{"arch": "convnext", "num_labels": 12, "residual_init": "none", "max_precond_dim": 1536, "lr_schedule": "cosine", "final_lr_fraction": 0, "weight_decay": 0.2}
Rows from block 4 of a small multi-label image tagger, named by matrix and row number. Rows with one number belong to one neuron. Each number is 128 + 32 x the weight over its row's rms, rounded and kept within 0 to 255. All counts start at 0. Numbers have three digits each.
After each neuron's rows are labels from the 100 images, of 14976, where the neuron reaches its highest value: "strongest on" is what is common among them. Only what is clearly more common there than usual is listed. The data: streak pictures of flow and ridge fields. In brackets: how many of the 100, against the usual share in percent.
# fc1: MLP up (model.blocks.4.mlp.fc1.weight, 384x96), inputs 0-95
# fc2: MLP down (model.blocks.4.mlp.fc2.weight, 96x384, transposed), outputs 0-95

fc1.326:053146149142123176134127153109120068085098149123110093143121138186120168128096104092101136105078148082130141077119108120141157110118138098152137120097162120175151204094095157139074137106162192159120092121137174136154119115148143227124103145090180171067109178130098102166145117093122119085
fc2.326:145201157096140046150147108134173106135129094127162104132111137093113108157092184118153111081133059095100143162107143139171139143104167211134122183125040067169129159186102103153128155117106144103106167136102117060057101144074123115112149148104127101128120121138125147130118133095149116112
strongest on: fine streaks (80 vs 49.8); whorl (41 vs 9.9); pair of whorls (31 vs 10)

fc1.255:085168159185129084123119127135207137104088125158165129217157175179176098109165142086120095112162110107154127125106165098125163117132068212092166148126118145139114134193132108120103129100139089128123121045102105141096102137102064147107119163158116172129121093106113129109111107172092120149
fc2.255:065079063145133151083118119085080115160085119156095089083119124069084051128158142184125123168127116150105159166142200159168096144124126135129156059121130124086130067097084114109101095122117149145168116091107110143104126141183137159176110118152184087119105131155082153132161100162130107120
strongest on: spiral (58 vs 10.4)

fc1.21:102129089140143202109177112194105091090133096107081125038118119168118159097166121145129150101086144150060148095111132125161082174195118102015114138103099134115121133169117120102150140148129143121129171134165083117145118112089143116187150120167155112134144117130184099134123144137175147093
fc2.21:144091152140169174128108133154150101079134117106135142175154076128161130139145090181100124111150201113134184120129150106091181149155147084128169093096180098141120128124119169121155134122122125124125038137133097150180122121093066122159183108137086197077164049123174136102143150072121117143
strongest on: waves (100 vs 10)

fc1.327:092193115118142095111151174025181127099164117121128077110123101126173141130068111115102085129105147116133119099120127157136149116146135186128078181129123106105103145128126177146115113110085184111142171140189114105152132118099060099133153117183177157171096133122115098113185110140200078152
fc2.327:133171141111076180086121131149101130098146161153123100122146181117147133096058103098173107151143141146140096153142090155166125069164106159130066127169168131081112182171143146138140089125135163176156127149123175118112142115108054096060140118020153119084117158144176115112126143162102115104
strongest on: saddle (50 vs 10.1); whorl (39 vs 9.9)

fc1.168:132202111133120053069081077173140091192110191164169112169129101136104137171109166144117102145159093101133169136127103127074160125139122093134115106126123133137127083194083111136171135099090155123083103050143097152098136126109184125121166138110200099130133086100156143122142100163158114115
fc2.168:097152116162150135187155124133073156112091064166138085135112091130150115149069139106164188179111227121145116122123144155131089126134156133119125135146151163099140157135118098143044183100112179155142171102160141167125180114112222120119091153108163177100101171128131122122150113134133088122
strongest on: saddle (54 vs 10.1)

fc1.96:111128094198115088154098114123096144102136116163146100158128151124190075140096083092113141142113131107174130176121162148133110094065086249098139154140149117181116085125114121132111113123083153118117180119146094133136097138091122067114129139160200207160130125151178083112145113125155125148
fc2.96:117146073096095176103130130093091145137130178114158117111101118112116095081163106138145104149179142122097116147100075122081117090109056175132110092134166150089130061155124152102082018139162141150140099156132184165132144141159128129064063137120169110111143172165131178136077118136134111125
strongest on: spiral (34 vs 10.4)

fc1.115:134149098082136140120116111092101133135148107136061122129121089123099112054137122103133117137071098142135105124136152100198093088190097207148093126123155128146145189187131178124092126144152115133178068123176121079093159172158152122132128140093117170079165149149174112091096165116191146177
fc2.115:113142127119131136162113117208126097092080122074125116107163129161224098133065087125114098117133121108103161119097169162198130148137143105099171113112138089119130151121134124124104179158127129076179108084134154149113200175132182065093171119162103108107130133132138091105159130107146083203
strongest on: source (78 vs 9.6)

fc1.49:073079140182098072137143153113212108173138110158112138141143129143141059141189114090079147145164190138125146142115154144100120146096068143136122118117093146143138077165129135128174125082147066151093172090096095134087125137077089090135107149118177174167136131140134133106166117090102061159
fc2.49:094115085104112171150151120085039136110141118129126168103148124083123054122201150150145128142147070152146130120130076079078117140107071183164153083139142167169158087137142150149135151095115074127103133105113152088082103096147157171139099138125167120144143155104076110096096130203082159128
strongest on: waves (60 vs 10)

fc1.33:197111104171110120174066104130113180126099124165119145186125108134182132121097116158104125135136085145143147215132203094127127107072119202103105134139141140131141131161145147121121099154118151110115125183131063140093106130091100096055132124195172179144083135108134127093115062137117157125
fc2.33:076086134132143119131081114087103132168127093160175093104153087103114089111098091099103096143144182138124115138120136134079073195118116146110114095134178142088115082079158147116110102153169120182139106113094227127110142196151155157137073126121168105145154151118075151143105051147128096093
strongest on: saddle (71 vs 10.1)

fc1.287:092141135162102132117167130163102080078101049086088142095142115132100154090122162154121107128136143149054153101127141143151083167207103070025120167125102168132098158148088109137140145121138161126109130114116055102132140140117132136182125113130137115149184145159205138143135105125177144088
fc2.287:187070114162141175110117158155177121142109108120114117159140077166111131158137095212085144114120191136139164076153156157077198136151143066156133119062144101114119118146123165100165162158140145086174103133117153165131106122133114154163181081156129196102160101098134119115144143073083116120
strongest on: waves (100 vs 10)

fc1.231:061192094103177176115140123145110111081112094179103123079112135151119091094179139133127186073081106109084099073123109108159168111106144154096074129145134081133190194152129100132141164122112144125160120153130153089175147140115152118146136150106159056126105116106143101145135180135204171109
fc2.231:127095133161153147102156117093143127018142173173058121187146135144203168115148129168063150122116148098154128170150106113117093115142132119122213131137128093090137131102130075149166130172122119128061106114131069144158149150131109137120134156110127136044134061124158113124131124101152093150
strongest on: spiral (56 vs 10.4); waves (38 vs 10)

fc1.299:030115072183084145132083128156123131136150134148118119110134115071093118115124095117134126082147088141133196156149138118142097130181145162125137096169131134102137123163173136171061108199162119187198087092086124131114111129120176168122111127089097206110109128137123111144108095081151118088
fc2.299:174118090152129117076099153103119087141150159144211113135104106150117081184141122116073123088139129114121139118126176191097145104144133070128120140123054127105113133067115125144056122140101151122171167079118102169096124118123123084097098115203104055114154114126100092077142076111154083121
strongest on: source (35 vs 9.6); loop (29 vs 10)

fc1.84:157042140128119136155070108146144171086126115147094133146177106084136100136077114120133085144127133166142091183161144079159080117136138214107143153131179172163101143110133128115090137133104174120101226118157091114162111078085125118081108105147135165162142129118099135062139120122174171135
fc2.84:064133117094136144104063153119126156127086146085166075129120158108134090089125099073111078142101149124131121104171090162098136148131076115129118127153200164068120134092135182116168060162146122155129087150136195187150153178131061097098131149113135104145127161160166168179142099105092120125
strongest on: saddle (49 vs 10.1); spiral (27 vs 10.4)

fc1.247:070151098114165154179083139094161156109129076154084163081175100121158139129100110100151088120116102155162122135138162098124128114196108200113097152176136115139103126202176156116064086148118091142166098117144116101115138127168148182140118159124095184105168132103158093062092116153082136163
fc2.247:154077174101175131148110143215108132083156133115167130084146134147099118144144092200118126133133146137136103154103175223160131073078128099143112123115151143098070118057122123135150119101138111089120075112127164110145152165132143124079100098143059057068109130128136115109164075109115115122
strongest on: source (36 vs 9.6)

fc1.34:068061137121166101170129151100167169151159119120126157145167159106189063111106145109151180106182114147114139117146121114142132094065077138088152122174078111123121098127204149095093104118161116150134197144070076086123108139101141141107115186134142179157101135109092107094153119079088122117
fc2.34:106105072143101113113141122127112143102145167066138173121121132081116084111226102136099102127114163134109061111125140165142097138073087127148128111177132153110132097117162171143097057111167060098122136114151175170091097140137147146143055140175197116140135172132116097116106097184108111170
strongest on: source (96 vs 9.6)

fc1.204:139067115092153079180136120144175189085132149112133168129132132146169112153080142154142157167105083118150075142163147145130184178146063171090123191121107110094116076160205122107095136105158159102126119118133081135128112093119119138089097134145120161123076135124046129123148152109054169124
fc2.204:076125170145154102122106137141111134022121136102120094140108127099089137100139113164128107188144233176098118108084144190105117156095083194144121133159165115129163069103174130125117096138120113096099141136086183135118136118185152129084088157151140061117127141106081085117113124139108111134
strongest on: saddle (57 vs 10.1); spiral (34 vs 10.4)

fc1.277:148101167127089123130148085160128196108161109113153122076146134120142115109115129203084113090084072154092106151136066124154137153085128142018176129141163141131078081159085112130145106150098100092155143110120146132117121131091102125118125144127108160166127150126165156176124247130124106128
fc2.277:100161193091178122141177128102137128117125134091097146126148161149053114167143156113136175096191174153124183109144057077121149200107118176150118121132109111159073160134076164127151158132082193105077157133113116141115129125147134147130169143103145206162143085100155140151091146169133127106
strongest on: fine streaks (95 vs 49.8); whorl (73 vs 9.9); pair of whorls (27 vs 10)

fc1.307:106160070104091000125141132158121166111120116121117134099111154158155117129145129128121145107116120066121122192167124116145124118120061181144190169166137157179105134174169173083079126123159143090114155085108150162113143099102121163133094153122173099145124110149180093101110170127165117154
fc2.307:158157072134145172127123113079140120179109125112071097097128174093097094124118157110167109172119236145130061085108112170151136079090077167131150177130118097121144136102153158146192121099138131116126113094110211120084175200164110150103103123127123135084118170142119114130100125138130149157
strongest on: fine streaks (90 vs 49.8); saddle (59 vs 10.1)

fc1.246:132052128111159109168119131130157203070122139100144167134134128111172107165077146163154174156108097119143093148166146135131176171136078175079125191123103110101108104161210125102106132106158139097121127113139065126134126076113119170089086146149114164110091118115046152111144138104066159122
fc2.246:064101163124173115116135151138113146013109132094127115143107127116099138099138109164124108176125211148088130111107146198113117150070081168131137139153147149106152060073181122117119082141136119097138128135094192173131143138188160149115095168139119055119115155113084096143127139154110117129
strongest on: saddle (60 vs 10.1); spiral (32 vs 10.4)

fc1.372:004122127167181144170118176087170140137151123148092143135170113095157118122124105148153061122124086137123133114124151111124150130185113181094110166197150142157104103185157146162066094146109130148128123099097094103124106159167153181141077137104085176122166121099143092085101109167122127117
fc2.372:208113149168172168107097131122127134119151121078173110088132111158122064154144125153120111097114132094154107109116181255147131055115127074118116106122129076108128105058135168139134102115112118136153062140122136128144165131122107096089119119132140049104135162144129106157170097101121082117
strongest on: source (81 vs 9.6)

fc1.176:060174088151105048142113141168137123152121133187123111197156148152220115086112109099075159132157116115158151174130124160130128122107051203088161169105125118173107115074125135115077160099157109107138167108132136140110091151089134130121089199114173154135123117117136105102101129118133098124
fc2.176:133123084166141114073081118066081116128120151155114115111106117067066110112157106130131111184150153153159112102098124143108112112085100162187104146157130132097169088190129136115154039148123182163149149110113145135084120164194143141111080152189180097106121161173096121138118088135172155172
strongest on: spiral (58 vs 10.4); saddle (26 vs 10.1)

fc1.302:108099131168138080146074120165148156033125149146119094213178159135178144159103124156152087112152122123146176169139152080069159100096150185082105169141113148160079123166136139109077118174135100125139152124152153134087125089151068127111123135150169138151089080121103079111154110154110087129
fc2.302:077094126158121076156112100091065185123075109107148114120124119111111106144159117057164117132115170114132105131131151162141111181118149140154090114150141103069163079045087160106154084223133161157160156143092170209155161145169131115124130152102170120105134146155127144137140086154104128153
strongest on: spiral (58 vs 10.4)

fc1.22:085150112150069167087084070141102123115122124117240083070119128134112063134103153153195151137140161141121120134123136115113110152093114072101156173087069098142110126063139124130182108079141147118126181146130160150137113071150114131150114147122170186174132147127155125156116146096155083100
fc2.22:175104130121145087163106157203126180148176068150132188174134092142125117125116158122180139192140172143092112125091127152132189176153111042146112054076097121142104151074110151093139168096147124132141147142151122117111134131088176082106097102110130100153123139154127153122120157163066121083
strongest on: fine streaks (75 vs 49.8); source (52 vs 9.6)

fc1.383:142147067096158052124132164122149181070141099114130093111090110161185162145075117206135091158084138122151085159164142162121148118135061098117124195166103107112128119179169166122137122102162142105129115074154132122138154081099103111095091112149188155200138126135121115096179147127121094142
fc2.383:153162121134094139115158155171136119123121183086127071112123151120129099067132145114162091175167229135081118096133119164076177077113104198154115166114204117110127148096159181125126149122146094113166126125119176121122112167166102131067145125082169142082115155156114142130124163199123128118
strongest on: source (68 vs 9.6)

fc1.264:162122151141139128155136121108135198112119119091176085063115155114151155133118148163129074115061103140107125154110113086161129176076163098037149109143159117165108126146100100110121118131115163079106110168148192114137137076085094136139153146136154150172124146103200140168132233142129099136
fc2.264:127129159122196135150147134172087118133132154148087161146147131197125141134123184110113156100187131136137147158150089039120120186130149138161130098141124098143084168187106124137179162185095149143115147193106052147149132113102108142150141135071186191177087111146180132127138179132131119116
strongest on: fine streaks (99 vs 49.8); whorl (57 vs 9.9)

fc1.20:118104108047160042139071128090117132105191118127104116158130131133145102094083110131146054161128105133119121168161171068163115153132117164098127147139136138083125120112093137108038125131145140183069155112130142136224095122139127093118121180137139158164112091135117096079128131178119128162
fc2.20:118113111088122157125089132135068150183089182104160089120145175117119132120141113082109105156060119112120116097091112175141132117166088117125069194171179138115149080141123201071121099111135130152135112154167177187187163110152112068134163146129140112102092187129140132162176117078141109154
strongest on: source (30 vs 9.6); spiral (28 vs 10.4)

fc1.245:132035131154126062120098110166146118064102118118137183180109112101099153119126152164167101141140149134159150172129129093093141126148133164165097178120109105106121089149075123179136119163155184167087173075102135180131114097133077125136163109148145099184081129139066114118170122181119094173
fc2.245:087088127107098134108126126068086137149118130163146091123155175110135147117150157055145103100111132145141200109113103150142159119190106134122151129148184073057127081103142121069096116134128138150131142113116192197155114106148091051115161135177178141126175165159183169116163106089101121146
strongest on: spiral (51 vs 10.4); loop (28 vs 10)